config = dict(
    image_size=32,
    color_jitter=0.4,
    activation='gelu',
    qk_norm=False,
    parallel_block=False,
    inner_norm=False,
    moe='expert_choice',
    kv_group_size=2,
    num_experts=16,
    patch_size=[4, 4],
    pooling='attention',
    projector_hidden=1024,
    beta2=0.95,
    batch_size=256,
    lr_schedule='wsd',
)
Rows from block 3 of a small self-supervised image encoder, named by matrix and row number. Rows with one number within an expert belong to one neuron, the router's apart. Each number is 128 + 32 x the weight over its row's rms, rounded and kept within 0 to 255. All counts start at 0. Numbers have three digits each.
After each expert's rows are labels from the 100 images, of 14848, where the router gives the expert most weight on average: "lies over" is the class under the peak. Only what is clearly more common there than usual is listed. The data: rosettes with rotational symmetry. In brackets: how many of the 100, against the usual share in percent.
# router: router (model.blocks.3.mlp.router.weight, 16x256), inputs 128-255
# up: expert up (model.blocks.3.mlp.up, 16x256x256), inputs 128-255
# down: expert down (model.blocks.3.mlp.down, 16x256x256, transposed), outputs 128-255

# expert 1
router.1:133081125144211149142173191199137133136153093179164192071124132147064102101091114088145077102120135107127138088084161111084098078078118164091091128168155177129155097070077133129102096138155119087092082118109109184151132119158089116067088109102137171125107098147131140150201110074126157131164136160117156079160158140162142102159124216109112164091194177167105146174163126132100123132145
up.5:095176156178151130139129111182168136101146153027087191120150121080204124147135130149057149176104104134101079132153124139113126151120078115171150112138196153147164116168162094121172150113092109099090082119116145156160117111121131096147150177106117126096082171109110143099148156141131153129149155114117144152083082163129123125129138041131169111131073088095151116090134133127146159165131
down.5:107080148180124129140091101039117152103085160124080108134161093032133155157144116125147182171136139109122099103113124141112111119099116211107137161163106138112047165102103102103108110100131139122124099080072101103109117106103206152179189124176102181083112122106156127139148145133146113190055122154140161148136123134154149149162136108127150173127130122078122120139080093161124146122086
up.6:107144123157099074163120121125185058156166178134144147074084195111161122091134100153137150152163121191077097126137163179118114140117116102152135137098186129177112142156134135107137099163077113148147123171121148098170118135095119101107129139105170163095066209124137128081113123145123131170116084119134163111145126132120127147135098119145164080075150128151150125163144145152151151120152
down.6:155110133111162125126109132000169149131102120131076140140130038122174150130137140145169167129144180107144130170088144133123194122121141147074174126152111113153078174122115125150207168088130172087122122071097117126105150155139136186143216188102105090115128081116118104146136136162107155178107142164184163086151138140149128080168112098136105119147136098085175144155109095143154165141078
up.7:144131117155155095088084132134162112112107110093043147087074137072178118099176141143103098103109081131110105109113171151111128132114127109149169145121136128109141090110114139138085129082133102131126143114164138141000168084189143170155157148101073110155139157116132141122104131094144135240103151117148131142148146139121063100123119124108196112152120100054141099121103109091184138160126
down.7:158168111087140057146151147154147117141140159103134123178085162142212159107220135139120159148188079147075103115124183128113151167169143148180170176092128115099143147126121094096098196157105159077214119158170179094133126137131128113141049144147077161165143119148132126166098111141160121122099063181167132136091102111120079103117086119097118120104128058140089115142193125129073121141145
up.8:112113136074088090087103121113135101125142101114104131160167152193106092086136107131175094136177092090131168141194111124177150184114136115120145146135116135173122079141164099112088119153164138148189197171149162135128099134118114067140062071109130150169100153121107109098118175141074155097135083136087108187170138100145129107139165161126088070115146122161153128117155096147126065189130
down.8:139129150133145154143170107114153089175119128130129182093074056136138181105181131126156132126124161175128070104096188140136146118031074139118158087175182125164106138111136102112102168123132140118112154088116079182118138147132168138141245138090087145155110130195116154164164123124193114092102101138152100117141161130086102139127106137085157142063114105103134140160133092135128125161193
up.9:109148126127133126090101094076129168117137132115103122147152119132243193125144169139093117104134043122144107152197136124175157175151167107156179132105100077128117109160150149142126156108117109105149153128147117111049128115143141139118089139120097086167170114113078108083070116165125144159141159091158088159116110140118079119139122060131118096210086073098128095080092113139175088146103
down.9:046076121181105132135118153074088119120160140110197145168171135149115159110117073133154115184101162133137106134140094161111186149161244103144065070103079136133100128165130156127087111169079133138102108162153140147138081138106097076094124129172199103081125124082122141108168110117103132088167106146061160156100157093171151125155166087152109144124109084137151106096089158116089126109181
lies over: rosette (100 vs 44.4)

# expert 13
router.13:141160112080105133166159103104138130101082117121102115116128075161089185141098175131144097103120139175152085075098123158169180072155154119169115143133189147108120105157204108094083199146148116128176106145122065066112113163126122177104153093163159200128111146073184131122075130181141133139105135105130132111153189130072139158152070160092166139128136100124151163081142084109150169146155
up.0:153119141161192221130140135127129137139092152140085163144142107139094111126147149115145095105141070078112122135120107105140028105122097152046134171148139163108089124125138147123131120154207125121049051087138109206125159089144125176082137100139138098149133124138111134122134048132099103148140137086140171124134152142121144144139084169071106148149152164167127135125094127149104129068142
down.0:206146132135109114128118168169176112135152138170131138143141098142090156162156160140158083156149136076145093097117123132169169135124099080152133106163110126155156208106148149158118180144166091182159077085165132215094095105174165072075148105151115139173138114096102089151145056090135167121156159096144101164104105126163065173104161150131108096145148089193069162159123219112123090146082
up.1:066121147140153149127109152132118137177128151080104183122071114120120061076124182122091092097157155108161183187146115102125115168103096147175137093177141122127132126138116131183103134108126111103072088055115114134127124161129148065124089125130119117144133109107112128074209147100119115095109068066092095101099154048120113142116127124120120121134163166107110107165102130130189094102126
down.1:120098167122161144117037139130248125088112151112181104141091152149204143145089146138210099112157094134122143081173118161188134127086095119102172043123094062129154103106103085178110112167067120126123138085123075150126181124170128152134099148129116142179085110097093116109132143095132104105154119117077162141104143140134137111156169115125091145183167124106205107067091175171169135094184
up.2:129155165149156163102125148119120164133101092088133103173110123058130157129146196113159063120099078098112127118134106130109114135073177158129153140124134161122091118069131110138130079097174112088103132133179093154147132077101169162093107089108128158156091098057150122098132117127078160183106188127114092154093124110103113109176117180083117152176116115108179076087107108077127089091075
down.2:175104204142091119144075183181142144109153085133144141118125133052093185123095139118158134213097218121115080065124140138161138115149111102170173137163094191122147109141128131127152174063086138145087127134136173144161085115122156062116151154137132128125132137138149132164155201118166125112107122112162031133126125105139120114123100126149160065082087147148118149212089189118129075186069
up.3:130198122111112153151181122171136163180094101142123114168089133150107130127163167141141111166127137157142124144127117137151120137123112126162118064041172149134133168138145115143102093100151159124135118127117072090096131089122132065138118110104097159174081096132114094121111105135116138124101161096141086135075134069082104145167099185085135089123085113139138108112139082069118095201163
down.3:157175165157151113088133129136101129084131102142122072152221096160068165144137071076136123140064140112141098144123088140167158126213107108098108185105109170144104114143190065087146093125133155126092084127138190119161156102107092135139125114088186123080101167190139176206136182100105140188141145097194155122127088120110173114144139182137147141082067172108131130097115188128121131116132
up.4:101092128207136141076137129127175112175079166153114188082132140132124114122157129167124129118076127119091144163096080145125136123084147126088156130142171160089107174101124153117147054134146169131038105129118136146114201095156125090075103138138100164098103156109097104100169117109099048092117138082080162124112084104120130144169089150163086148094131144105162093163159108098117127142146
down.4:145052158193153177131150168175189104100106105119142181124103126176091099102184085094089094140147139136142127100100116148124128126067134133095111054150133130107159154094136116138121165156161122153081113101093056137143210099113175097122179192091105150130148136102185115121162057102117116109161125137059151173134116111132124137158154160148150114085128099139147137154114140097116150142106
lies over: backdrop (100 vs 55.6)

# expert 4
router.4:087108116086145157140081171142057132080114135103112143151126128105174163130177098083084162071153161102132138124081188135105091089137144188146181119094119082078109094091084075097105106127140105100124121104130102125109122151180123112132123169188098181141101049176165197156119108091134133152144098168151128153146122163158149185171120146104150132110118136142108143186165102134120130118122
up.17:134135141094114108131190131157141146113183079063087156118103181115163095149139075147091116088139162135066139144156092127138066184054103101125123078101100113136144183121142140119160126126135161128198200237202155137123116140138160090131155109112070142136144108093103136153109103131064180142159183142059103184136144148177085104153149140130147113149109069142161083135157095102097099153128
down.17:136150114121130122108164136140179192123117089083077108138152081141122124105089171122135176149126115153133183092127144189111117149177138097154068102150137100129077169148142174130112129166171126156112152139145139083115152133120139230160111083096126137091143150053135104100124115199136170175200104119164147165154174156058098132164158101084142083144099151126071146024117115099076115164141
up.18:119108173193115135115152144181156163109112154117115194185167105137145109125187070131105169117120126121149159124123140166111142155167072148097095114211161101138152109113134127173092171114166094103086117145097152133161158070108100082195182159093124135080098133132142092147098118108157104031083118122077149133108104077120141105168117115157167101070074166093123105104144156076088124143177
down.18:096248104141125114133191135113136155122171122083165127066144119175139153134155217106079147191089039148153091136123147133114104133112146178185122171200078127143120163111157108119153164119155076119094141103051156121124182129113124111129106051164147154129102101110113176107128148122090102094107137090111135169147138132094116122134157078108165141150111129065127150066078166043114086103142
up.19:138183150163094059064135108119168073151063127102109049122149158124128125161099130178154089159099149115091085193165129090134144153146156085108087168122107131159135160152147165152151129080145138150124180155157182124152155109100133110136106104110145110135132190105124122103119138160073090129080199067114116073110121056119137110114151144116090181158132101099099117113072155135149110129076
down.19:144151166123129152111138108123082131173119152143098059134191109119100160167074176145118196161031180098114119113108077092124146096102100131120120112132130116117123144104085111081144144102177152196088101072060116145096125129094157123179124105152131167077137117145092156129116123065111117135169149138119073103062151204126138096089102123138151180133129173151135160121111097142127112127177
up.20:116135162139151159112161137134095046139120191162150126123089121073160139111202149104111134119091106132147092139113176133123108109119139174124159159127138103130106109124120096137122100155136070124117100129183137146124167128149109154110120163111131200163085104112163108112102039147146131097084114144107136172075150105118153148202120159132097128099135172159108151129151119088126148103152
down.20:107161116115112116099163115105142193107171100086179138145137205132110100134140061125143073183140127147148152116141124156086083142116211149112075158130114119123155141094103110157138097127068096105146161188163202072105078140112166039071103120096146133175116117080158155129089160080093094103111073142120150158162131135181167149171112142118125069165147037118103133154148224150134161116108
up.21:109168158177144083159106101073173099094079098096070150093164136100152143157135125157108179114111115169109110124155120130118126162180119108121127107072165065133058135134179140117151201132143124122136118107090145054114139106136107139149164106110118058142176197177123097132139187122150084186128099131172158100098126133087111114101152108094177149172106085063183106069088112126141154100096
down.21:096097087114124116160117106150110114139102100164102103109135113169143114138091197143185142095115061133190158110067099100176094116130069145083150123144189126133085140132101074115163131186099172122078141115082103181111170131127087195193131085134195104059154152178106070142116105108155113120167105117152169112136158133130188155126131142149110064070103206150177132102130080130136173125193
lies over: rosette (88 vs 44.4)

# expert 2
router.2:148100111081094108092117101162126106154118131151177112163112176157161100067155110134194117124160139172137095135138129106171144135063140114121175109161132091095096042168164104088140129078159167129170159163161112061101133128136165099144106101109137184196124143176103092164144164200143121142178116126096130149138130088091145136121170196106094109145115144180140102132163085114124113169101
up.17:128166164091126107132163134191143132112172126084154092178152113143122102067200117134104184150125197107119075101144149115155146178135098112113121076130126148142151077133164078138146174143109146126162144139130092119112078102165110101051140066106136070168101120153115131170131127110174122142141147142147140162144139091123080101112203178057182110163162148140124125095141163169152135171133
down.17:155190119115183068144148126092127105113141120078105076078186151128133233124031172119117117136055060131125111123152128115113141138169154144192143163079108124169116126112141092120137087126097117104099144165161123112129151128149134100129075079131172056124093161155091159099128152119081099164065204106150072147112125169133133155142164126109143078101105171110180121079158124137124106093158
up.18:106107118150165154117120092137105073165080137137113185113101128123090132141160154121139108190153124129124167167143113117137115133078180124155135163154116125124133151115113146141088095152185096169127148113121148177102153142160142156127105177123100144175179121142104118096179071138127101120139110112081108100100130123184090170109118163120076131126123132159143160154104080123126109164141
down.18:162152121055110104122108139170137122154106143174073151142114050112079118115151194107198088140170098161104148142126123111113149147127085111137122167159162119102169161135102131107164119199166128106148112083130150183156100117158096179093147154128089081199112145167188134147150105129166133104153135148130053159153125174136101143152149128065093112205199075095116090138099028162145141152088
up.19:079130150115127109134084161087126056161056136117115141041107084127120157079137190128156158133145165169148118179078137145094148044156143112139138193165163140112113158125093140143085153175165124161143144134151160154109177215151149162139132152180129133091088138195137127066129129098159090114123068057151149111084136126094058068080064168168114135073109137110116124121123116075117173138154
down.19:161122139122135153125164146192147184163133153149141116149109162140079072117126166066215106196088089147082196118100114125122161138139091107104070138155131119137106160138160133093133054174167119171180143089071160127106118144113106186124123124102146113124112121092171035156155076111134148120144158113094100135146144143092179181134108131109090113140121122125101147082092152151114133120078
up.20:169184190107064135198148179159105128111096139169089119098125139101156182090114147069106127094088098115091120090136119120126127135121083158112123137116159112109087097104151084132119142161158084110136137118098111113123127122080154181182135081157192153199092107155119087120165182083170110155135098147132127129134156134137135103122116106113208136163123154132132155072095103130162139137171
down.20:060128148149113120121118101050108168129153114108210134117097139124123149133106137159176145108140090114173129073103102098152138108089115171134138061130132138102150109132138123158127142159051098139143129185142084145163093102079151089110107071125205157093139109140084158081098168120204127101129130100070122144118129130170117113124120098165173188083144134163190101085109176095154115174150
up.21:084128096187180182119107085122124074153093147138117153115123131117122152134142166129153118137131080150154183165142111135163131120115219128167161145171128113119126157115097125145097078146172083141086115058119132134111158119167142137138097147117128129095187127147100092080162093128096090127104135096106140101131093128119112121117114142162070145115114125146119133126090124102137080129092
down.21:192174112065125095126127126168100130139122101164080165155109079075084117098183131146200060180195111151117152152132132136140144113137112116125156139186151165168146131134129112098155101202168117089185136074153159137167106112199129210090142141141097063158129147182184082152147117128155140147149138169138080122161121137150120165146142102060130108178195044078137114146106087121111150160125
lies over: backdrop (89 vs 55.6)

# expert 8
router.8:148099106138155135089146132097098092144088174172141147120163158189125112169162166118095108209091088119137113118087052175123105127110163129145112062122134178103118157129185133129171147156199168162090136144123145123159160131102107138133141126127147141098093161136082090147116064133135065127133155091074184094153122121119135120165078090108098115086146134122183167114091118080112177114167
up.0:112108082041123109102137144057088076128108088161147125102154178198142081119195141120146100156142124102147101116100125172157082092145111108103102097083070101135063125102156075111185156172189168127120162126121138083108148127176108156108155156114129114189118115205146124141117122120113134150140121129100169159216169147117149117133119107095119087118160148121146164107142087122139124177137
down.0:125064130117118110110040147163143124123146159160150130101087139092072167103050132149141066171055118134120114154113072173130126170105131171152155127163158179113127146142133148055174144120191127195138113136114127146129179165147143128128120104122067149143138114097101089165151103124154130132162150141154099093125130077060123128173146249167109116118153104115168155114187052057099169115087
up.1:163101120090108126136065093154125146137157135121145054181120111123179148072160175171081100134138151094147124128147178081154117120209081076145071155129106101157141144156101171142146156131177122138161145089112148115084095140148108134096188156082132075170135123120117146164094146158137169148119118151185126108062095153089074147063172172120162106163087099082051107113114171124145128159082
down.1:143237167110127139101139130124081123067073158136081133167167094043167106148197117112077151131173147150161170124151161083116076099143115160167122163106178166097113094106088064115116128123086106096136155109145090126101148115176179145094108092135158158148100121198131173155160173128161138168132181129179144180123071151180165143153143091103153104165191146091141138137140186161199140139164
up.2:171113101080059131109041047162100163141123106090116077197195092170116165136131126165102085080112147102136100168096142092197165112180105087106069128101118096120146153177129137134148157086160119166180154119136130165108124159135130118125182134127121082144116108113152110171070132206100137110166153109161097118050100171101086186111128168128191168143055082096106098093092131123155131133078
down.2:126198150112098092093109115112103102128088144111125077154173140088122110125171132130126188161169206150177123156139186118125113107181130122144160161122121129104154135105089074172083126088138103174162142124166151093135158116155114178156123093108145165079125118148128162104137131123138130159121126100150106184149086118145148116157162106104180124097147130113119104156124182126190105110145
up.3:092143147115110135157092167098077075175084162158144202067152096178172130090162196102161106154128148163164117120104101162111164110150153120183142099134163151158097174098131079130122129193097066182148154144141168158141161184157129120086135147130175123127065128173149100068134132118109091099137102146102151077148181136116124170128109125109050108077134159116152152129088101072205173156147
down.3:098062104126131103140091102139126170085178064125150213176114120076138137090132159112160086150086098127142141111130138137106166151088141159159149130053128144154099159136117167037166099182099089141147113134071166158121043130152129133143082194067074134118108146079168057144194117127160165179165085156105068096163093113217099112136151138135110110174132074130168145165090080145089112146152
up.4:119159113028079108149081134170108128143156118124137123158170084158158153077144167147169069101140123075132129142143155074159108096185037097118087166105097108157140112151067150179152150101164124146196144070112125130117072149097093121121169156121121045164125101198157104137104156129144175131169122131187114114078111130086083160067143138096153128121096145137052126103148141131138130173101
down.4:143206156127114116138148130104057116130093157143116068135165058087150067109169140117178187157188145190118117152095143082133156073194089102150145150134134160122114081113130076153085101139069088133134122081112132123177118116169151153142160107134195114100126109158070145133137147148170139119101116149108135154134069130170127116151136064122168175094146153087101153145096187157151137158169
lies over: rosette (99 vs 44.4)

# expert 10
router.10:109135136182121184158080129155114157120131182082177083141153171110168145122159109113118170148131127132134120150101135123095101134208108121171140092105109140163144085175151108117138147074093070118090071111081147123176132148060160111140148105155179167152117120154151126176204170163177108101128148178119077160106083095149143131149130122131137146128105145099154144208060195136175146174113
up.0:183145125142148130120088073164121125129183143135172055207100162130112160149100102156154101177087069091168093195166163090175111163179123091148149126090098158173165059173149149136126137119134127149153131135115142135124113105116130107096114082101150085170141112119087150155108123148155139115135138137113141150097109097137086127131099134122150107160110113131116148164130141174087108189108
down.0:074091123164137129135150111114170157157120109082135171084098133123167143200171079143088158136184137155112202132160146113113135112158096066182081091139132115097131148106119131146118119152099143142126128139067120045155166177136109164054126162117132154074102119134163120116151176119124099098147161095165108102126166116132071128119135155162078126096148105122196136154073107100150139106102
up.1:095143162180157168153124080065133104168101142080117169154121157157135134151132141168114124079155206125134167178140167145174120164128192088204156068114110080125121168196161153118127159079107123064071104132176134136119172125141190109102152160151116100137152147095106129095126130161133117113100121101115144141141099053113124123116069063130104091129163099124122113196129125111161122103132
down.1:069107112102131111080133105120181137159064110098090176135074137170072162182069188121156132137161082138091155146134183122091135120070125083162116123161130107136127091129157132036146069157051090147124154157153139170144147148108086137096111121133098128142163147218146182101120133131208113114170102128097088099140205204120079144147158175127118107161184200120220126122132080146135130104170
up.2:118082175194155152074174170097160163159066172090133155126084135112107115147133134105115168145117108118084102134081170155083071107145117179124136120104194147111103197093079141167158154105104117088073088133126115150129158108101177127156148112142117168143118158118159160131117144098123099102106192098121166114096103110160156122164109088190161169097142158063193104147121136103125140138144
down.2:121157102134157129131134142141139133159126119114126070143083177120172169077084152132072108092125080078151164151166154081102151136096146198122173164104107121178125095139135084086195128140114138094137175105077152134103174143146086080171053147195150107154114090109104177110131149148073144202153155150107127145094146143173158139157104136123158141149167172096144137106175163148135124058109
up.3:147097141093102135179137156144083163107132144106133200107188127195100144079158104064085149077097127149134167073101125096089090106131070187118106116159154131088153090087156109140053148194144120187131120107108142124119110180131070080177127126154128141128130103164100143129175097099167100106203057173134144126144120118154136106156143143157148142062122160154146162097130133108095152163175
down.3:154215129148079100135150127115155132138110127121156142167061132115163174119173169096123162143157102126123151121137195108153125155086137170113128150123084107146139255066096123097178210079110095122160136147102136185142059120083161119178127108166124157082176106181149167156129087137109128141106144108146195116113113126167170132165126087097161130137117108102164126136131190115111122119110
up.4:113090183179185143129147097087107080106122105082124206145100136110173117179189089147089125160118137130122192119131142119146113170065157115170158133129129105153100206126114177186160124088144124093112134158139173153131128107141192125168156184117107108082203117064131121108161086130140141140144165152100140114161105112172081148129147080160152117087147083174134103159119125120120088146113
down.4:136132127155149123089112159150198114135144148182144094154104143123140177133110144132170103113071137130170136137111220154105177185013104147021147181169120115149152124111168146065171100111111157146118140123158139138122142089168109147095099094161128146148125120118143128156107142157166141110157065146137165127158140139113093141148117139091158150140163118127154123152169123109140076132134
lies over: rosette (77 vs 44.4)

# expert 7
router.7:094132131166129142178163111088207116170115153110099151072138126107122113146142189188142138090142188152080164156123096144103088162080157089095131183103185107152109205149116135103151172149114090081102094152143129142162202161147095137068173146136138125119137203174145106135148111163084157128102121071127116122134153154115147153108131137155113169160121115133127052155154104129153147080098
up.0:129102043071098121124105109119115144167172139182156155117099220167129115110152115151125076104117153169133108132151189151118135128071177101088059109110087129161130102138121113137176178141172139113113160111105074095118091048052093087164155140105137093161107082152126103126109098151112110120136099057107161168132149179090114134091077126068122119149147102125118163056078121116153137130170
down.0:151154142110143136138129158148122156071107108105099068076110056132116099120100115134176167158121135108142158126119168187066157057110122133126144132149130170109108110143136134128148122132079116107119109131170149236168168117141120129132062125146124104169102125200104136123126132101164081117189116134165116091086173085183093151157198150182126135093150161056125121199151102058147115117069
up.1:117129108134086162097051138151153137142048175139104147140142110120161123032120124144109135094131124125119112149128137144135117171222132128122146162172151158072127083116099156136116111109154131145105134092134102080086179092127155094159125116132130145128036143146086135129153145140117025100122148079164111154138043161066109087164073138116138124091109163122124083151092153085155112143099
down.1:144122181091122180099156133094073138089068103097121104124190103113069113111198151151135113073101072086086119138110110140106178141210086112146141124105066136131118073117133087086044095146139146149092142074172124104115138124104107158143123082140194136180128084142144101121128104122149151099102111100120111112144109096108173142174095118142133125127143209154151105129042166140173100191094
up.2:123139134114050037128105156104118037101117152182152193060091106087195153084118120132156123146122125158117134127096146085139094088129111148150144138135164162128088117125101150089137128202110089172204157176168181129154097184133125144096106154150162165084137141136170145099120157100177134112176078126140080065153153186134142108084145132140112146101157128130143106168158126130119116126126
down.2:066122100169105103131145125116173106166122141128147150123123133144192188135107106163139200191139215164152122100104119129129155131117239111081195119117085143136116176163153107127181109104134136134135126184130100075102123102161187122126160157092106146058103133044105149092137174128115132169095138097095083142151098084162116090137097072113131095087071075085164118204101170088134134074121
up.3:137172138084092124156152119117142109127105067122073149115138149168147132136146175150131148057125158161161139120164047118106165104151098094142139105088190114097172130160188103096115158164096152098119115131133117103128122158143116091058114117131142095172167149119161147110089150123153123101114121150114091150137112149107144114129136141114135109136121156143135146130152086137144124134195
down.3:111158155109120105143162135062131138056100133102057132099107101120168101128073086099060151117097068143105139128155092123111144141103098137117067122139204129128101123135151123062123146181137113122116141098082062089135145105127161055115126131093066164045143126079142188167140125135085133154139130110175146152116113116121177122123125131119134137140109140144081106116179096151095120111119
up.4:163125139110156172118125074163084179142157132113162100176129141163107084117117140118139088151091126042122135140127153082103123104122059114104125020133062110107136097148186083125123110066154129127122114138142145189093100148113043173187152122118133139195144085150060074162105098158155137116177122190107157142172159067150135138140144141106113120126130134150149180132110139151108119155159
down.4:163134139108130171098109144203116187136119102022147104111145141117075079159180104085167102074090082090098118107124115114114100076196083102150099125123119082102126109111135107187023107097143151158056129115181117123102117127107125169155113111147176157178132089154107064124098155090124102077091168155138128131128113148085180158135150104087177145133114150151110170047120141125123118182079
lies over: rosette (100 vs 44.4)

# expert 9
router.9:172153098169095098092118082138158135101127168135178124120141136112190159130059113183098139153100072118134112187122091106159108108123051101166142142103112111160152105162124177112114098170079106147154119117117143138176120089129156183074114152160171089143129146162152182061091121108161163114172116144142193166158077163177108119138115096181148110096164183152133138140173153149128103130161
up.5:122044142139156180137107176146124069181130117110106149149142135118110054133153121096165110133137166085150152090124207136109122137106114147112089129160116138119114131088169124150129150098155151089069080084105104126111112122126122135122156120050138137141134090119124133103193113115116108129080108057076121115129163099165113084082126142078243126110144101119129132165094123108145185157155
down.5:118106125162133154135165100195141076189098115167151125178136159165145102117083125145145115163052140147155112142141139106132109144145109198124163179101136096153171177153127191111148120108141135110117124079132095178152145127126113160199195235035081103119130118085140201129173073135108172115143118124147119135087080127129095080074142091102090077065115148186060143137158180128092119109080
up.6:141112115159109139119125114138172113136137104088162091118106136153148138122094106177104094206088124140092152206129075058185150113135104107131092094120074130152164141148168137170141093178123107154141153137134166121169149142045187114133088115166148092123088123063123105098088119116142111121188133106148121136126085127103081119113093161106111131130121128104121102120113133116149100163145
down.6:134121161173131144140115098165090071124146104108124143112096152148073130074179171130113058091093179111124123126115145164122123113087088059171134148109164174100139094127116138110033251154115152151132119149114093163112114153142148080089140153127162129125136125044118196161124105143196097103110095084119117156127145095109128113122167098215169137080083101150084103148126118046111150180143
up.7:090084127124175161142115135148105168100145123086072148169146059097129098127191084084082152082158127088175140082149216149121056151105104176103158130164155145106126134104119122145107160112187125102096118108118091149078113094209147143115142132076078114129152084128099148156194114156101121155090120136137117127116125103117097134102134143103188113179119083104112126166095115096128123091118
down.7:148111132189107153185175150201150075156124099171191137164110184156140118134077164144113089188098121167125130100138142100140084101107100158191146135072127147149163177121132156128119169121112103143121161136102107090129149161093144100150166173102121144131156134057140222084136081094102116119142137085130055122117051127088074062118120096162132111093112121141083135151133188121120151139148
up.8:113117153125181160172134168174114134118125071099049124171171060129110080128175096077088142064208132128155128062165181131150074147146133169099105154150161148119165118088121138150112170137211125103106138093123113152087138110206090132092132121067091107163110096129103146159144132165108127130097141143148089134128135108094109117080128175071148093183123104094071128151078115116124133143111
down.8:135123139174097136154178137185171076184085082180167120154106187151141132167067196156140079165124106171133129140128142123147100099089093149188186148077130129153158162152142164155144128138109129109141149158151122097120164144094161130136126160100135126156147149050142189079140085093105110094148140076137061129088065152092095089147151089137104104096122142130109132182131184128137132160129
up.9:093129145112106118120123239120134114160101133118132136102114096132088127118156130043142158183138136112143103048120190137113107138142115218142100165178137133140137162025126104133074143145134093147151163133109134138137122171088079111158098110101105182112113106090149151085109150054066107099079136152130097098110152081119163087129147146095153112084142110116154132131100143107149103093164
down.9:087088113166157139105125165077112189147128103088140131104119148134093090100106097164082076140100121128118113100117163093096125118176140191158051092136116134140153144129097134148125174077125080122101134128065190070173135154104160153182210157150116135033106159128116137120138128111105138166144177085149208111128084130117165115098139076114122101071124080108121147117111154051134141101149
lies over: backdrop (100 vs 55.6)